Weights of a small image embedding model: activation quick_gelu, held-out accuracy 100%.
Rows from block 11, named by matrix and row number. Each number is 128 + 24 x the weight over its row's rms, rounded and kept within 0 to 255. All counts start at 0. Numbers have three digits each. After the name is the row's rms in percent of the matrix's.
# fc1: squeeze-excite reduce (model.blocks.11.se.fc1.weight, 24x384), inputs 0-127
fc1.0 131:153120108111132137147150145100122132150135138153158132135110146156195075118139110158145140127131137148158100104101147145152105160161146139144115129135083102133116096100137128143119138141151129095148131110121132136051177157103121149112095129136169143154111139121128148132142169148142172132134149151129096124106095098147135137133155116110142108135134131175163155118120099130132135137154
fc1.1 093:121130125131127136145100125146160133135131145130108122116117154129111178189161089106135133140135128146135169156115115137138136080104119127130137138141146207148136156158114147168121117125130142163151142122165136137225115096114142119129184137117100138100118149145126118125131118143115108152151097141175167125153125138121140113145104124155159156132158148068123131148162149130117123142114
fc1.2 083:140147141084141101135180130130122141117133119136169095127135141112126142090100150142130100133108116149116102123170145152137174185102140123133171132147169091124144152184123132136137134132158113119120113157110112110091159115115185126117086165134120129157201120141174154126135154161116099177142119122065152119125120104132123148131101123116112138157117093129129112160104128162163142120102
fc1.3 115:141101147119137162110139115155095077119145130097135159160143125081153147141151165147157142179172140138101109160109115141111109134156159143151174132143143098122133111103169125090127165149144150160098136125148121159111095177199094153168112115129106157135146103126118150172145127113135154114147141135096152161095172144126112149157153135161114145125146144116148162126154148156144147132137
fc1.4 102:092149143073105140148138134119111177138135119183106073126131139128121105124134171102114134122109123133148190140156160131113141092102129123131142136128168081131137124106131145152177120126140127137138123158133130127163110099146137115112102150126174111115150093197161133115128160144153095152097143135103147141179147167141162104125099117100163134136118102123130165130145139147176137122137
fc1.5 076:158126108109126146147153130111096109158125133121119165102096139129177168118133148134147132151088118161123119179128129117102070149168122125128149123116152183104113114180123113146085107122141111150118136068143128138145164162167188132135189126152089116162151144123156112109124151138119157143156139147093116142134134119130132109123108126137152111105134147133149173161139151130137107113102
fc1.6 105:098123133132167131161110157137168161162136125176124075132148144165140162118165140106136049123113140113123151109130143142151126070121127136128130146127163189140137186140119148147146132146154137158143133134151137125179077099094168131113173145131145126095140174123153125108141156152168114148163126143157145129184125172142184079086121139129160148141134148119137122145163111125095124140134
fc1.7 076:168143106121082104114129147103120126113118134107125169094091116097159155191143085137123158117126114168174135122113140114151116163139129115115108118118151208113126108190132114100123112123130126140192125116117126143150091133114161125119179110150121147126098154152111125098120134147141163133108156142173142133094122108128132089124139112091154124120141146145154113127122154122141129133152
fc1.8 127:172118146139111117126122142153111118119146146094131172123118084080149171112131127146137166131119133142122088160114116125098065149158132135128122138127132134097133115142143124093112136138119139135147140110126143163105117130192118135164172120140098133154135165077119127130126134081130155136149159136147153154092168104140100094114150136090129122125152165152163116135123113138114117138153
fc1.9 094:128113123134137132149139134154141149168164130108162105160139129108097120125127172139138130153141151103114121109153107132130194086120163153156144131143142124160143118111149156104157164150137151140109140186139129128134172148141132144133136133126151147126144116116132148191152121131129127129124144126124156111121165152138104179157133160164131156137152102115141120126133153165144158143132
fc1.10 104:128127169105161137140127168132141131097149139154127127111127122141157130100184100133146153102072125131131101101116165149138085164165126139121149133130156169107127149175129124125078114137173138143162131094133133152129092107090154145117147081128120129133103188117151141105147155102159142080144151146092154153157072145149153095090132129114147131158113159157151137156148127123142101147137
fc1.11 096:116169129136098136111136139139103139067122118125126127105127151111101136175156121121149166154158109134136170121141126104128195152106112124115150135120171160142138134169116151138156102142141131147143128124145140126185092082128136122114174170130113114124147110156130109127114126140121077141108121126139157137143141124125123099139106130114147138148144120095104137158155189145165128126137
fc1.12 117:147140095100096107153155126130128147179140146085169101146141141094127121093093162135114110127095142150114098134180136135143185131118152137139147124133155113162137126164137139128156138139125119106080126184093119113109198142132170124139116175142135139154178141083161145154139139142104112162163112126103129127107129099140109194137127136169118133143128100140136093120097144168157161125123
fc1.13 090:130180138146129147121147128137166142102128121081166137121122141099086116179165130156156162171175118114134167098180103124141197138081122126129146143134156155174126124143130142150113113122138132153146126165149129100170144114116097126137156116113120119095152122120114118149125114141095127141126141134142165097114148145132106129164100135130120140137160101072122139153153159165155159130114
fc1.14 095:090164158133152152149113145129174138106115149195125094099118151146158137127160153134154152147111113128145168124095140124125120139138124115119139138111167139115132165135133143162113113136154114153170122087139127146146077117076135130127123114130163107096135139171142142117132150175159119139121139148146117137173105171134153079140118111109145133127133149135142146150161140116203106132133
fc1.15 113:172093124088115103147111146131110085166157160140134160126120109104172183115117141129136139125101137166121102102127154146139092153149138126126139129130132172067131129194128113115126133138133127129141140128119131135106130145156230137143180131154112144187160140141153139121138149143138162153150130141145133170090140119140155112118148124149131131119107163163145105146131123127125100115110
fc1.16 097:110124135107136137144099170132154135132131148158132108102115145141166145119178089110145149105131125127165121147100147138144100143157125126124137133120145193102129157174120126133082104130167124154189122105134125158149120123068120140134153089136118120107105204146144130112145150161169133094122143146104144138176093136148160117118134137128157136152135164140150120155154123100142108138136
fc1.17 088:114073090084097118153132145110121101149152158202136143123097109140224141126102165118133149135147145164130147116111130119155135156132128121130106128130103169078122109148132115130171152124142112126165126134124115119140146168164212108131168136147166126166161139178137118128127140199143185151146135145133121132110140118135174124150160122162135138118115135157135114114136125120142123121130
fc1.18 083:118162101107094129112147138114092122127119115095134142093110142117112126186154077111141139125149115146150163136129129098129188167100130110122139133135130164136130124171108137126147112131134127126147099127135137122173063118107147116128179159129123120113127103184127116114104141162121104166124113136151154139133120112109110095149112120124148138138152126105111122150139182156163138126124
fc1.19 095:161169138145083147125149127142127155121133131075160128141130134109082142167161155160134142184158131126121169151193111141118181114112150137136157137141166124166141132157146148135136133128120140134120145168137141118167179138154132131155134133126089141135155111120131140149138116115108119189134134138161181124134122133130095155154103138152119150147151107084113144139138172174145168131121
fc1.20 088:159125113113134146141119125105145103127123148158121162107107129157222138092138107152146148135110133156119099149104157128125049167160119132131149126125124158117111116127125098147095123145156122125118136113129137157126167146145141137143133134153128123170142146122131133097142177146117156140153136150105111148115103096138133095109144098110137108108121159153162162132138084131130109119104
fc1.21 103:089114107129072142117144140132100143148140144125125133138117134120152125155110184108127111142167136140143141142148108093132183116107151129134132134137104123093142099129150144117195138133136143142156130149136125117137132157180130110148152165127165130068129149167136123139125114183135125118077161124162143127116209117137121170203151151166149151155136106129126102107128157128147164135171
fc1.22 072:124114057168085143125142106137139118147125156081146118115108131097126111164134124142130151160152127138138165127170134118130100156093125121125138128134171162140138108171114127142166134124118116143142120164148120123178130161136137136157162111122111120091148132109122127119134147172097097176148126133140136087088172109112096115171098121143118151116157141083140115127156162165155146131108